python train.py --model="audio captioner" --dataset="struck, bounced, scraped and rolled objects made by modal synthesis" --time_shift_ms=50 --encoder_activation="swiglu" --encoder_mlp_ratio=2.67 --encoder_qk_norm=false --encoder_subsampling=4 --encoder_kernel_size=15 --label_smoothing=0.05 --decoder_norm="rmsnorm" --decoder_positions="learned" --init="torch_default" --residual_init="none" --max_grad_norm=5.0 --warmup_steps=100
Rows from block 2 of the text decoder of a small audio captioner, named by matrix and row number. Rows with one number belong to one neuron. Each number is 500 + 50 x the weight over its row's rms, rounded and kept within 0 to 999. All counts start at 0. Numbers have three digits each.
Before each neuron's rows are labels from the 100 texts, of 14976, where the neuron reaches its highest value: "tokens" is the input token at the peak. Only what is clearly more common there than usual is listed. The data: struck, bounced, scraped and rolled objects made by modal synthesis. In brackets: how many of the 100, against the usual share in percent.
# fc1: MLP up (decoder.blocks.2.mlp.fc1.weight, 384x192), inputs 0-95
# fc2: MLP down (decoder.blocks.2.mlp.fc2.weight, 192x384, transposed), outputs 0-95

tokens: "medium" (76 vs 2.2); "small" (12 vs 2.3); "large" (12 vs 2.3)
fc1.136:412485419489488485464502580515535555491475579514418392499624609512508593510567484464513495512606579466411496475522518444559484463442556404450534497421512537449546464503415428517563504582491461428490507483496459502552501431441498409594455511511571479453465468490434429465499570490532479462
fc2.136:531457499536548582544472483526434483515531486487489594457511602550500478450494492533477558481466535484533515504508503568486406531498513478496473465510501555440577530514487556444478569502554469422476467421523432520478437491516514455527466514418478594539471572616511538502454520514513492426

tokens: "small" (75 vs 2.3); "medium" (25 vs 2.2)
fc1.201:460413499528453498404535507505429576461498459371497513492526530473472442522489600516470481497510557430488410594467507500598486510414480514435517479534495568523513446576498455511383479475475508480500480540513470443441561529516457509497552451468564371480472554425457477464514480572553471487
fc2.201:493482449507559453520522502547505507550580357442493584524450626540424375476506504515516542436550605474459501586566557446495445539474467458404554522491497556517512516558467461492545522461480465445444464414487576495497496516512452427528606546485518501477418498577603509533483436420498571527

tokens: "glass" (33 vs 1.1); "ceramic" (27 vs 1.2); "wood" (24 vs 1.1); "steel" (15 vs 1.1)
fc1.257:469380443477453530429552455517436532329451534493474440444543572483530506525528553485418500440509536489457485486561494520551559483470675489474589439487549533484511415455551485571486491482462452491465435537539457458561554452545493436526523427548481454488507531435426529495590569528504468491
fc2.257:603543545449497364553524552520505492605478488518520506557478541484578396449551544600549586580530553545471466537576483606521394586431466499493562497508487499522483434530459503515465521410490456427508588529511489535497468528605543474485542600481498436486537524542510476518480394403454436559

tokens: "medium" (62 vs 2.2); "small" (19 vs 2.3); "large" (19 vs 2.3)
fc1.309:491533518551513549474517645518452562536496521560461406548540575500481556579561419439460567426573648510424533432575521516470417485397510520494531497519493510574489474470528503532537463515485471433443550477596478566470470447541427493479397465560554513409526483543461413455515514485415491496
fc2.309:486591492580484488463507562520535599467573544443463504558543506505548523542455423477465410507614532537443539462497541504421548441485438529517473512484542542480487647469525518521422463537418431503491576498523512605502468433441535446477490539461560510506532454553507478549457517523446457526

tokens: "plate" (99 vs 1.7)
fc1.314:493459477481403517443510551529462601363474530507531513502462514551528484522509527536457545504483429432417504487515640510562593479446528443450567534504469506512500462522552452513417481461491440488580475605491425475534449476573466493469557466514511401441576461463526536487504571571527434408
fc2.314:525576524442380424528573531500552451543462577528602544566527405585547476473515553485554457562541439525559555459529465507522404504520459525411461594515392491456451513509530561397471443370603512472575556491502571471535497535511496501480579543535521452488539414474518468450493455532473485525

tokens: "<end>" (32 vs 6.8); "wood" (31 vs 1.1); "ceramic" (14 vs 1.2); "square" (10 vs 0.8)
fc1.279:447482509495463484501486568501411547466543455540511579510357519477489422534552489532410495418418560520510492555515663527502399549598516503511568410539562532495466514529573541487530471400439594522501475500516440579603465549569455585383522456431490474376559515509551515501545420541481488441
fc2.279:417473479476503538483539446430498493483538481541318376517537566523436584442590455479460493546556545503459461499412505558498498482512519444443390504517508587437552534476480552507521467515488500477497531404449546469503482439490444513514483497473536526502485598438411432486535538470524471474

tokens: "small" (44 vs 2.3); "ceramic" (26 vs 1.2); "wood" (15 vs 1.1)
fc1.175:412453492427440516517506490395497466464535507553511426489476446388517475567563583515510584421520485500482503459505468514615424534552598524565519402520503526387447486508488441487473522480480495525526512536505420527523474493597541456567537604509498481501462477527442428459501477456444449455
fc2.175:479433565508449586433580507428396446470490515518515425482445470507419615460528495498497484556568508498482501476456547433485496508615467450541496463460487546435508575469473517439489549541495533478484454543475389477500465402507548586476513547465468540473548423505477432533507508473518561523

tokens: "large" (57 vs 2.3)
fc1.167:433459523470462560475480502554412526518602445482575513458429476475474510566487509573509469492503596419432479556506560507570486475440490525499527462443600561467519470534527448544456490478448475510529527529524482555471570523467427527492589503409523484486419497432441492488496389531478483470
fc2.167:499548448438472478506547513583563423525566522518525569568424495555422451481505457450526503588529548508436528501479445470519473432503430381402411531513444532471520469509510501499569460552500477474554518368508483483509413558544433531532554449536527545470461564584532548510469378447574550560

tokens: "<end>" (47 vs 6.8); "noise" (25 vs 1.2); "rumble" (8 vs 0.6)
fc1.59:458431465568479498477518520474384455477524414497452519596458597458443505503471493504466598485520487408406503493562517573520477490502591521477520526507520474501488521536480566512534524399424515532508518376516486492477518475486414422487404544501542464449499568491531504464495473549473502462
fc2.59:399527447506527474547516523515544485565500411544382491536544476511410483448454582508495415558472522444516502472400450502461479450475510498530538472516528561459542545566510514426502511449519540461427516465450497553503597456442490417433540517406524534576430458506504460357482472525476531451

tokens: "one" (100 vs 1.4)
fc1.296:464486405487495507409509537488520595429483513471501441475614534415496466438507529470464448539553492513414500521491419527526512498485496486465456517480479507434466477451510471551442512578498478494518519564491435458522503417529534443563477591469569464509500526383497480351543485500499468547
fc2.296:450496450653493523519468548531460547500570465510543487470503447527575442474474479476443419438435504498492558526500488451468436528442542522488470495404543437514497494451547483513495562468519437378540514526453407502542481518545464444437490435479482555470489597605436495410449554561430444547

tokens: "small" (86 vs 2.3); "medium" (10 vs 2.2)
fc1.265:436439454475523542520496442474490522389504473514507472428440487442500426507515547500495531436496520487453427560482551540634509517529585540596592405426521490442505555414511420491494450517418518509498452525517399532519525502602627473614485542531543491489495477506455516466541499483432480506
fc2.265:489503477576475552511569474536440516556520512496446449425512459527551494476473440475479488524583462554576550446487518479421472587544491561521569475425484500474423524444511480521533576524477572536428468528541402498521544418536619538429465513533413519530525553523444470564358640524468505423

tokens: "ceramic" (42 vs 1.2); "glass" (23 vs 1.1); "steel" (15 vs 1.1); "wood" (15 vs 1.1)
fc1.369:506496522458471461467466545504342488432452455553498541497491510484481529563541520505489519444499492520511406542553591495475439582472526487482531483531576565573520407503555530554560533403431481477488470496553461477490479454639496492480517499512517414506538526426529477435513616562473526482
fc2.369:498440515510491544436387405515431537423495417472527404484453432506434531535514506477433474478517508539610483594464570419447481496470458452554512469532498418484454424429562562576415458631441514565406496583533480530485444504531533570533470479475475570490517578497523527533465570488504558519

tokens: "medium" (77 vs 2.2); "small" (21 vs 2.3)
fc1.78:387437526490500521472564534376453628378522481503529531471568584500407418535588502507556437556577543447521472444481621556518467523516526477493471517436540539459509505489453507463476464472453597482546529492570450519545465396469459408483474524515487386459449505439498452440605523488509513515
fc2.78:479478560496480527525532520512478551464552488519412503550494584459405559493612492440545491539560500610536530425462596556474487526561527460373537451535573617528603637476438514418575525459465536518532529543552534475585496406436459527477563438411531506533546500542439453505544551476475493481

tokens: "large" (59 vs 2.3); "medium" (23 vs 2.2); "small" (18 vs 2.3)
fc1.361:509422463417539537475597451489474582500550400494466530433571489456447487510485599534448456482461463481474426484547438463642449502495557460522491519476492558446495448538469545514535557533445492474471450549546479491538592464540498538504506417488524405458518538478404433446556480561507430557
fc2.361:544453547548505474541487465473441426547552491440533517414454552565527489466454532489519507513404525422444472508521463547528487568478490533433595516544465376474516569578521406549418398415528502397455506482518525441508520529519506478589554577479503566549436475618489462533457466500477568437

tokens: "plate" (70 vs 1.7); "scraping" (14 vs 1.4); "tube" (10 vs 0.9)
fc1.179:475463506510408578467577509519547599466577594537415537466508594519517421509510549480437575489582507452341490470542534464512552433485593558568500544549467566406552547484447447543418476433515460519530364560443438479523493439527512493516518482528537447481502494488495525539508467511550456449
fc2.179:580567490552487577521545536493540445437505508509508556556491475489508571537558597431550522557469424494643492564465534473532474462491428531524478578486455465549514482459538503430460446444543522545530512451497607457523537517455457568520562464488502535494523482440582503518529537465521474554

tokens: "ceramic" (26 vs 1.2); "wood" (22 vs 1.1); "steel" (18 vs 1.1); "glass" (18 vs 1.1)
fc1.87:476472478532449472492517493403503487458491550522519411477515585503508439557473549539474514435636661415359520509489480573520471441502524516527444473492578461441466476523455420522378497498494454482439524457530444538470511532505490475547416523489538517459447488524409461442533402513476424451
fc2.87:467552557560533600464471500470474506454504433454489482548507441484413545562478552459431362516453570460563390566475562426479454480493376504524497482536466374466565552382499550387427517477482502496493526464500504486404501473501532591537551485501473522504501494493514409488447560562469448522

tokens: "," (69 vs 21.9); "<end>" (31 vs 6.8)
fc1.81:459493540500493540414558516398451526490401487549537407494519618467550508474578561471509609440442435484503515480502465565588552537410501472560440529544424587460436407620462526633550506433514512497482486529486489459463533514507512434522455465493542468435459549369511597496507449535475512432
fc2.81:530449564519503495468526515491546472499453446515494466570468511519584516421475607461507579533489498592556405414525531488504598561435504485527461516556479604463546471550491548497497543517528534531595516532494524476514531524512496510441443476467564538438505506471536527492463575510583560489

tokens: "small" (54 vs 2.3); "medium" (45 vs 2.2)
fc1.367:413447490427476470469507487449481629403501500480419490442576533432449551492539512526488519462504492478438403550519471505657525647482582434505475507497440565420526444540502494505518473509406486497506492565538491453465496418505544447521483537495562479478533413523412366457501529454463460425
fc2.367:489527563536537498564515521475429537545547450500501534472500499569590510482440433459611485549527470466554515467459533594459537551423551639650435492447557537399515542504470573482449489531469530463570496555486500507513481470366518514457478674404560505588447584461520522538484510558499552484

tokens: "small" (45 vs 2.3); "<end>" (27 vs 6.8); "medium" (7 vs 2.2)
fc1.186:501405478547454502545471564445427525540485528589508416558471582394475501532596532448487596407530545513463502458596464561546420511449502526519524359463484548474520452566461506637435449441475480469454499456523552473531586563513473487516497504515560461425525437490502522427532490471401486443
fc2.186:496484511559487587487455517552499545449471536509437442505436456486465545580518500522459474502549516462393516476433500546449526440520414492465476508566498602504581502395525501453444436523503527399560457424516444563357486425502532458471510577428599480523470470556492548462489484535545549383

tokens: "medium" (49 vs 2.2); "small" (32 vs 2.3); "large" (19 vs 2.3)
fc1.348:518482551522524561532431482436504464482399543570498432511467509516537571524547481492481558382499565517471454462510560527510490534532510537451588503487477462547539432516504461604542579477506424426476503432465526523526517415599485463542449473591564434444522506498425492540622452502411606453
fc2.348:507445470533512473495392536463560527538435471492465516510563573476478554540569515483465507444490540507482472430538527495491491497506497493376461508511521519540483441492451480509551576443426429509463552433450600457503482453506503360544543367479527540417506537469482461466628501503548539438

tokens: "<end>" (83 vs 6.8)
fc1.381:511537460451543408562452542421484515503532440529514454487435535485607436560609517540439540466490604486529467487476561526539483495555555476529480433494536591486520504522461448480542478516420408436486573527438501522575465463498527417501502502463512470416587541627473458410474427482438475462
fc2.381:516481465525505541498469553526485502558532457460508522459505502606525459445514390587495448503497486465533479495606508463507453508565461444503530505455543638546587402615509543532522540516545427483504423496488437457470482534510472484484543521369494497579592535518532499506554542483552445523

tokens: "glass" (34 vs 1.1); "ceramic" (25 vs 1.2); "steel" (24 vs 1.1); "wood" (12 vs 1.1)
fc1.183:425520526551382551446488534480416599360522526474481483482502516524511511573555469580480518427546547473511396596474591521508482580507507474492552445483511465517546435511560542538465472484446509524505544514474479482540504430565465479526494453490521408476598478495479508554514537552459550425
fc2.183:486468508427417531513572494499396486531426524473420381540554455530495589443560461505540496499578622548424365509503588461506488494511519415498589489505438492451506480524446522537511542528463574529496535527494415493476469458547512460450514558483510454471507469472475424446496629551496555514

tokens: "ceramic" (35 vs 1.2); "steel" (28 vs 1.1); "glass" (24 vs 1.1); "wood" (11 vs 1.1)
fc1.283:530498436495495486481611459476522582465461539521447498563603555474501464595538512413473481416552587391484531505568445519533476469398572560503524497570492653479514464432437484491528495483341472521481476518562464459479534455457499462571515450571560486510455536522464516478573441433512541545
fc2.283:500493551465521485542477453497475391487395426485439472483580575459437494545506532529525503490508520555515459556489484458514477573444598582452594533522473479527532534503500462572555510398367524572471486525519606450509552464465466561479524502471553500565569486415557511556499494470451532450

tokens: "," (93 vs 21.9); "with" (7 vs 2.4)
fc1.152:479439456544483512526562559483483504494591536482518460511513545482487528552498488530480495521524505414430500414579536479543521456507583474510479481471458508459635483436544522517501479492487561478466579489522451560525525478453480449559450492562490476513547478527440533460489555528481410496
fc2.152:499433596514575503512497454495474553470447513495544498423523479564574548519535612530567518537450491471555519441461467532609511524552588500486531475468575491514429475560500517552494491486539444435503414577483489450510495366500505489478584454392434459495519481403521502479547549473500379505

tokens: "medium" (50 vs 2.2); "large" (50 vs 2.3)
fc1.248:497458534440527433456480462478501490444469537547404374485517523577540605491539441445475567458552601536477433474544523452539503608496562461441509492524465491540477434511509455505530574519482452504549454563472455528535485440597517522545443484533550499422445469515428406505551553441458572463
fc2.248:474549500575538483526397507483539513505458398423507630466516573543522513577464518497558486473486560517544499508499493476431495469522456464537479502581524543545534422431449433466532564423405526476393541531508543518461476484542489423523555498566501499535509555551572443523506479523557573464

tokens: "medium" (59 vs 2.2); "large" (34 vs 2.3); "small" (7 vs 2.3)
fc1.4:416390416500511488479484542448458514423491544488450443480520595452555507566594467582465591451543494434489418502612523466561508542544611467456494485469482532472580435497489487557571496487482491414475547536511490507528516492483487411541475465529477437422562522523463483443501560530453467497
fc2.4:582468424496550500449416598453599453444511416539473484546512531474473405478530521637478565488469456467511454516568440523491503499526501584447479496515557583535614491480405538432562547487497439494499427420450530448546502507472455463500608467406475471490556583469581516536440544378514521463

tokens: "plate" (39 vs 1.7); "string" (27 vs 0.8); "bouncing" (19 vs 1.4); "rolling" (12 vs 1.4)
fc1.121:481444483511509527456591519544473630398432510497487563535542518481414435536527595497415507492544459464478472562546591448620484502500474529467529531548506545462537519565528561475423479475484451484512477518529504442550488441536443530511521482554566394454601488384493472448566484543528452457
fc2.121:543573483441450374513518462434527493605524568481522484549475510600553461432545489506528571543499541514548503487532442542542500583470543461434553659536383464439430482596478460511526448420563517496577557504542558462504496528529434445545533513502512482505436484491482527506491433465485561512

tokens: "large" (45 vs 2.3); "medium" (32 vs 2.2); "small" (23 vs 2.3)
fc1.101:443426554496498503453523478396488528484456420570482401532457534492539462483520479486440513430477553496444453397487490634498499562470497514445476449502475508497505383563488480600474593435475467510477465476517498535485448399616441507427419496503615378365564468506439462485566461543388503428
fc2.101:452501435588486477507410500493537510489452486564473430551513496513511481569508564449468456458497465502507552366474509577472547486491473507483399405602569554533346553482470474521479502384505487509474532444534662515486459473508518452497492505507575506444477516490452494441541424523510536376

tokens: "repeated" (86 vs 1.4)
fc1.116:484454415467561520471563403515457582503460448497535525544409442585535600568562388434429523446488507497418462491565513506478455492496544485462548457451540479593428464422482451572473489487471612542498491605561457525534527435482443443523548483605495492464391537490486497542588459533493439536
fc2.116:599528603447582463532398470411449415647440480458415491490486570502523510486551380493550466633425478517517379496564490618413505560574503535546541489524499446519476520540534591561528481563446565519523537542510460453443524566415416496531465531433463475549554490446508526577440486500483453484

tokens: "ceramic" (36 vs 1.2); "steel" (25 vs 1.1); "wood" (21 vs 1.1); "glass" (18 vs 1.1)
fc1.263:448483384549514527469639512516487570473472528560461548590543540512533512578519437455476533443506495402438510520526566473565497422385542511544513485571549604516521487511436446473508486453428519498499488512529453536425548500493486461536532431557481480506387525518445574477510468546506519512
fc2.263:561452524524522489474412454592455512434446440474532511539546517465461497586545455497438481501514540542551478533480540515501459545478504572504534529456571510549435575473471523518509472569418494533506517535579556494606454450428526586464519531407523519578607522476619590521498485462551511506

tokens: "large" (56 vs 2.3); "medium" (28 vs 2.2); "small" (13 vs 2.3)
fc1.319:457425453490527443493582461495412584505578459464498594493595523442495451555526577485471430534507465321492383569516510471617465523422528463506488489515468552466476447528460513562560508484445554483503433521545470475507560512508450523493482485495540434422498560439476438387584474574523460570
fc2.319:524487511561628484569499454486506443608488430431484510470496544608544462443449541530439512428468554503539406506567458508546527564499458529456553492571462441450531594444449444512543538520485506475415536430509527483443464495498406505618530504512503584524514521579517372590408510457476523461

tokens: "round" (56 vs 0.9); "reverberant" (43 vs 1.7)
fc1.173:514493480517400532500484468413415429444524457479411435505475567497486422528419480498409549475448541511463515444569454531519464456512638533454529479501507497394502528515554497469447439421414542552548542485473455620495537517525436483474468502486425486506511582587395579499550510568496543482
fc2.173:465556559416524496446616435552597539493475518539439525456522602544415456401480525470471515637447557572379559438497471441583448471552476532450507512587502507462533516587503546370538442496436492484474543459414522459569665384540487470505522470465498579453510445474488463507494527496595517453

tokens: "medium" (9 vs 2.2)
fc1.332:390460422482547488484571551509505634420531431532435532524562507494460493492498506528546456515476408425519409487458558494563553482460473409501471551468536593457503527504430513444506526545497614502569559526588503546487380478504473484467469555449505355467540491479447424428561559612512478550
fc2.332:483502482476520523600625522470426478543585447474513540508454486521473481424477549529543523526521529514528436510497508523453460519544551547416606456496495486450546629549421431431511507446481518533566495443563553398541565434476507548531635422420447482561496575472499460547532428530378507473

tokens: "plate" (31 vs 1.7); "small" (18 vs 2.3); "hard" (9 vs 3.4); "ceramic" (8 vs 1.2)
fc1.28:490302452478455565435537480456490553429502512470547512500513568480527519535473562488409500401460465472461449446532571514552540563523595535411565478462547465408494433487617544555438517428529508470481439479487467417582573494476444480534483420503509495477516494400516531510595544478488471504
fc2.28:565501538422456481582474414528525448423378545602599541522489438487537514528530583553584552494488563442521521515468440438512463496563527513477536466465469473546439450555474503480538460421502542533539505497452513346540539518562561499467521494483437433508473433431545533463525460478525452461

tokens: "," (93 vs 21.9)
fc1.338:424482407540516542440478540550469490578475573474525466526555517534527565564583493456492495516575678388491451564546527487453447509450524465439492482399615474559485446520489345552521497542455431459456527475468508472476499466493518452563492543521473550434399515544485428437459423441401473536
fc2.338:473483526536453584479421504509452451581531540500518499466536524527476499464492551453483475602398542459506426498353451472454465562506454459502501455462517491507486574546554471556466459531478525462452419446531539423483484461556430504493480532455427627507513494508486458472417461491452504517

tokens: "round" (26 vs 0.9); "ceramic" (22 vs 1.2); "wood" (21 vs 1.1); "glass" (14 vs 1.1)
fc1.96:508440437491542468515494552447505592473546482567471491443494520499490522494562574527445516520544624521473470409498449535562455482488574536497481393505530544405466477596434449584553447473495499473521515547483504588542543531499562497499564549533526511440445547493450401453593391549514461493
fc2.96:485475523464496501467598559544553486538580511545493522553566578653461491446451507492525477539503550500505466410499465361541525508595495495435449436486436589436524545484543445481565552454546543537523587502425479498514529546506422446453482500505470561430474469549472380468493428516457497601

tokens: "glass" (30 vs 1.1); "steel" (21 vs 1.1); "rubber" (16 vs 1.1); "ceramic" (14 vs 1.2)
fc1.238:538466418459510477503540426541471515500502479434361536511441420552505523487495357639450571490464466531462539477512594509508480441507558479579573517436522450527575414475565460507498537512513456469524532524472435550549510466499511533541518488552552462568525465551397578531481472521552482517
fc2.238:526552546485545518515409548447538518464484551534609471549507494521553537568512551415521540531481495505599437440541479450501494437474525507577344415544543539519452510490468551453426469556546493571563433534459424509437463603504592473423489473413550524471465561519579481444525497477547465570

tokens: "mains" (100 vs 0.6)
fc1.286:480505451454392527466491519469470551435432569557520456429598598468494534479565616485523495440491533474468483532451487481611536577515502437443530474445533511483502480573478494502458518558417354453472471525527512464587520384521502483537580512479450481494501521394427469443516492558529505454
fc2.286:547420614494489612477519507449464391563521526529561574430463535506431491456532505390497484371513492497586624564386533523483539534509527511443489507478535520512535558556495499561586539450525490469544503510472498487529446508530485509559436501524439609515411558574455495438528480474527519512

tokens: "mains" (100 vs 0.6)
fc1.293:536503448455443531468418458497447392489484507516496451502556578488492551526436471527472579450461485507393517515532402510524521528495559520441448503520480462546538527534517523478505538431329431483506435493508509481458498414522489508439534545455497522473495514576437473496559543504501549456
fc2.293:459471479475489514491536530449585532575525453526379566492555546566381536485519454506515485556555459491556623535406509533519553517463513555391466579488483465452578527550418502344533542410486540508521543515449517435567536455401507493512504509511405498518397549553454455430557502568606510447

tokens: "<end>" (77 vs 6.8)
fc1.290:438492436466496456512460520452530493451482507450491440530554595482563423517551528565465567456464539434485414573514500501550507546525528411472540459525478525457557505578477436479567467576482457504481568536446488484512448535442480413515552504476496474393577534540530465468498489549431501477
fc2.290:528508478555518542514393527465613441522493470474549462532499505546493494506507455580467507505522474465591520549572469553483469549511476539453540490546629525544529440540459508455543534577474476580476468478407484521490507529460454525473547449376403519491576594482547452539497575391493441510

tokens: "one" (100 vs 1.4)
fc1.221:503490405521516608441515522517546588406456506470470452425520596404542416479485545492386471472506539474400522506564448549551527442497529544529410451471463487522576461422524434593432478528457513489469465564447443508449482447489517451591566527513626526445529565496508542429592486478535491523
fc2.221:451573491620542570503500521543530598424522454423459444491545507508576476501414550432513434441492481509466531544452422419464449469433458562443477509454454486524583492458553431548536563453505512491562397471418427403444554453510481428446608468480545466456492524514439532455425555581470494518

tokens: "with" (96 vs 2.4)
fc1.374:393523530463501497532593521425453583455480517596573492466551553503518416577674488497531493483569503492456493412451502559556445448557463400505433468534484561506443420487444470546440495550514552478431504557521395486606483483516536434526520476574476375398420557459482447479522423596469455482
fc2.374:583449560498365535468554577475507359535451475502505417590464493539536483400471510521440540542528558465452438440431480592463511578586504478508475572516484504502504480548466484460523523450523464535581448494488435457504407437532376480455499540442479486439505502535474514463440495488504464458

tokens: "with" (71 vs 2.4); "large" (29 vs 2.3)
fc1.174:394464507453460462542545489470427531464469517560480479451542486545544445592594560464517492510479529414453505495467502508574409458558483412526465485480464493581418424511490331499492443451459504451431444561451432475562483473499573447522500488560502443428515558561508445491500388583528400474
fc2.174:490417566480468577538550471480371446467480465536561458506511428519434455552493507487491425550433471444513439485445516560518470479579441448501557459496550483547495529450485422480473508489515546549558501502515560505534415373516431560479485430499475433480551484487443515509509469519401496382

tokens: "repeated" (100 vs 1.4)
fc1.74:537464413361459553477471538484476551444475449499439511526443509514498554558580436452432560470447486526458488500586541510479545497501504463447543451504454508549525485427552510559449471507373544512543511556537470515489486462431420479497609547496609537444490492517539459489588475499547467470
fc2.74:511459395384577566502486542431543467547504465489423481519441526546609535517511470492545552515402485577451462427575551536410529539546552473564524426494467501488528573494510577460467548580489595583521517496527386529380550514409470512525545568501578541484488489510573410573568439483524493447

tokens: "large" (55 vs 2.3); "small" (45 vs 2.3)
fc1.111:430446459498458514453517446531469570458555477429603554498554466532459532618530555435484439510591529482390448513447544562546499474489478423497476479498527521458417474536458463536420570499434522524461436534516452461512546498590492522468543489489539418469419513411427448512532429562511443514
fc2.111:457499473463523464494438497524518409537582427523494586487502588521430500484547516433529495503416544593478648563535542509538465615555499445425528489508526459523382472579544522534504504453472443437520433534406515443484480580559459506480527530536478579444465511489565517517503456438658495510

tokens: "mains" (100 vs 0.6)
fc1.108:454530542451457517511484452451477539424462505600414428410531637456507500447539581459555517416508507546514536549420482459506507565461557450444585426504466576387533420574468471555522538503417493519450502522496479491554590463456549533523598502503482504463449481520439491484568502553528532466
fc2.108:532502529510476576534563564498545460517505497548501564487474555521463472453501474485562487425517495482556591612399480536472595469406547481489435510502501597497577448605468467515570490435590517492557500471505559505479478552426495439489513536563537564515379506546440505503496526562521508466

tokens: "plate" (51 vs 1.7); "string" (34 vs 0.8); "hits" (7 vs 1.4)
fc1.335:435513512523439477498525564498499597456491581574575482518561550526483526472567478499478523518515533500432556476544532501494428471439459512453562552565448475517449474518512454590494400475537521511472482543559452481557503509571432519579449474578523475464494481480455432525574493504483479494
fc2.335:479572528512478487548519534512566494540585572505466588531497496471574519503435510473473395488510496520506464407461518573468521406568500476590444516446460526420520574479493566494475526571561488518503540450519495683514459507554573438544411621487552513467480450556522493488531459581473436571

tokens: "ceramic" (42 vs 1.2); "glass" (21 vs 1.1); "steel" (19 vs 1.1); "wood" (18 vs 1.1)
fc1.305:489455436508496506541522489474494535449448553573460499498516607398471533574600536449496548482613552451493592551578455459596437513497556565520442527562476511507529442499459469574507396338465484539522458490498518458476605529427563473560552512568523512460483510451491507498597455502526415447
fc2.305:470543532540513598486518555527522431508549522482421481500462517503467557485467485493515430564445469513538464486368563404507620381581403518469466541495488530519557548487470473487518483517602490557569427524434480503383557514539388586531545529447486553486472489431473499478475591532484538491

tokens: "<end>" (66 vs 6.8); "pink" (32 vs 0.6)
fc1.334:502454418438457486544436498428433583479496434562495553600499436431467580532568500541451524483485527506469474473509541475580524495581519396481525486464513515469554510539518527468536531497501458510536532469511510533493470351582472484488473431434482393464487438548421496420567527582452436449
fc2.334:502543528516458545575522467499525485495456552531534502522618456483503595476519453500569487510512542418498448452458472441599547438480548480472558495499518430542506481614420482507490505466482569530498458500517487386476511501610472499440525364477496398537416523410489467519541533541491433415

tokens: "repeated" (100 vs 1.4)
fc1.224:478498411368522599486464508414497529444565440458481461496447509515538455496496427486478581536441522520475504534534495556523553462589548435523470439465511497485479521433446483513490480513454601500541467568500373549517497434458493482468561579476567495478492533556503459476547440527547464430
fc2.224:557532444419630555509496508474513539563495417484418480513499449559565566529501413421524480503446503537518427448549559429369459512500468537542500443495510458499486572450521608487432562570427573649463506478528471518417519457405503581509556481511569512507534467541529406593557467505483551491

tokens: "large" (55 vs 2.3); "room" (22 vs 1.7)
fc1.255:463458482503450527456545495500517590412545556556427497470504544502522493546542471570459525479539574413407482429533533552525542462512560473512508427502515517410639498399490478526478482465492458500504419511514442534567389440511501453515538496539547463451572436607447541560520477515457389456
fc2.255:541541579462532575545507517452415415451481414574498554505544451364481505580470553525474502480448526518589373514456451458528463548571563491533568445514493526538510537468398522523547553520398477440408565418498493546494600480508529540522521479443525505554578554426528489476461463434442548559

tokens: "one" (100 vs 1.4)
fc1.10:580483453489473615451486453516508493446468534466500480523638572406550395527451517533460488515512442471480535505507502567475571513489428547494519417460609502409559535540531500468476454544501447543539424554424449492574519471456485528486601477497492513495497481447556563368503480486628504497
fc2.10:467461573458479569513434497531582443530516495567462455478510562479467559498421518458447441404512502575588547551406457519438508389489531520457435521510504475458562522411601545435462493491502583533481415492420513460515597553453476570443502505466546489545455467549504477525438575600422461542

tokens: "glass" (34 vs 1.1); "ceramic" (29 vs 1.2); "steel" (22 vs 1.1); "wood" (14 vs 1.1)
fc1.77:525487535483539492472590549487383524432448433584466503520422570429519461551549476478421577392444541452499470508568530477558452488468553552526573437576536629525431482572508532489508516416332478480515486539505427552487553494540461522486481438509570513476494551532458501427562461504511535493
fc2.77:451493479513543505433550489463429557520517469474463401469471521599471481518516486489425539557515529517536466551436543608452493498459464507563497544524501439505485523511514501526474444554454496564514557495589617539551505458443494540492538539483544552500567531479472462621470476483388475412

tokens: "small" (56 vs 2.3); "medium" (38 vs 2.2)
fc1.295:518516519397480495539542467470584518457545507463509457396626463484438557457483498465550524482513492498471446407425404511550546492452591483429499570538494485514541518495488515500546538559522514482517457465483518597453464461594553423552495522472532446556439461449417547525582590468481592590
fc2.295:445502492457469472409445478428532543396476523501471459481515541392586531532590533582451586436478424494402447524502519467557503501393520427495603512539480512499534408422518511454421503408411549495521456509507448555515407469554528495548483439571554475484517514504464497567509490425503553469

tokens: "small" (59 vs 2.3); "medium" (39 vs 2.2)
fc1.181:479433522426492542448484412406482533421418526558560452492523473428511592524540517438475496442459513431430430420466433538544495593508524407423524498530431511509492454538499476551544579495500522422524433481490482514529527380666532453525494526542546386513384498413407523501608475489430578493
fc2.181:507485529548562502471423526454493514514532419469470489494498493457533552596538525497469490510497428574520458461507484596444454540463452475484506506623532526506449486435486486512490489438491532468488519505514548502498374418505465515515465444473543509465542500533541469529538479483515512442

tokens: "mains" (98 vs 0.6)
fc1.328:490491548505490533482475505500436482434455516587497412509503601485507518482527454482533581442514477554492537500495475504507544513507511485472480498542456528536479457479520502582572528534443497502466427519484416418547528433527510538548443493541484526434485565554458483498541555592479483409
fc2.328:617438534492508572520540554516506478555576429469524644410490536524451394495432538513578485445470536377554531537525472504488578494487456536466470521487477522454618405531466515453548582467535459496515469465429534505504478499509472432591562503516461474580372508466552506522526465468588552574

tokens: "ceramic" (33 vs 1.2); "wood" (20 vs 1.1); "pink" (11 vs 0.6)
fc1.64:464534443503399557451584565501494665481486513513361485606553525443453579567579410449411505486496460465437493436532491461500480485449592502508530521515479594466535509511491550433493461485469580543516536482580450521481549417478459459458463472508523472487467402524446555514553582490484491471
fc2.64:492414478530465514399464501556462526375449525487502484501502487392442506549600463414434532491524474573510512535459522466517494516552564582482579505481545561555548476485486501459574485613443482501535445571525445496598518445571575492475549491465477462553551493440628534559482605395577447454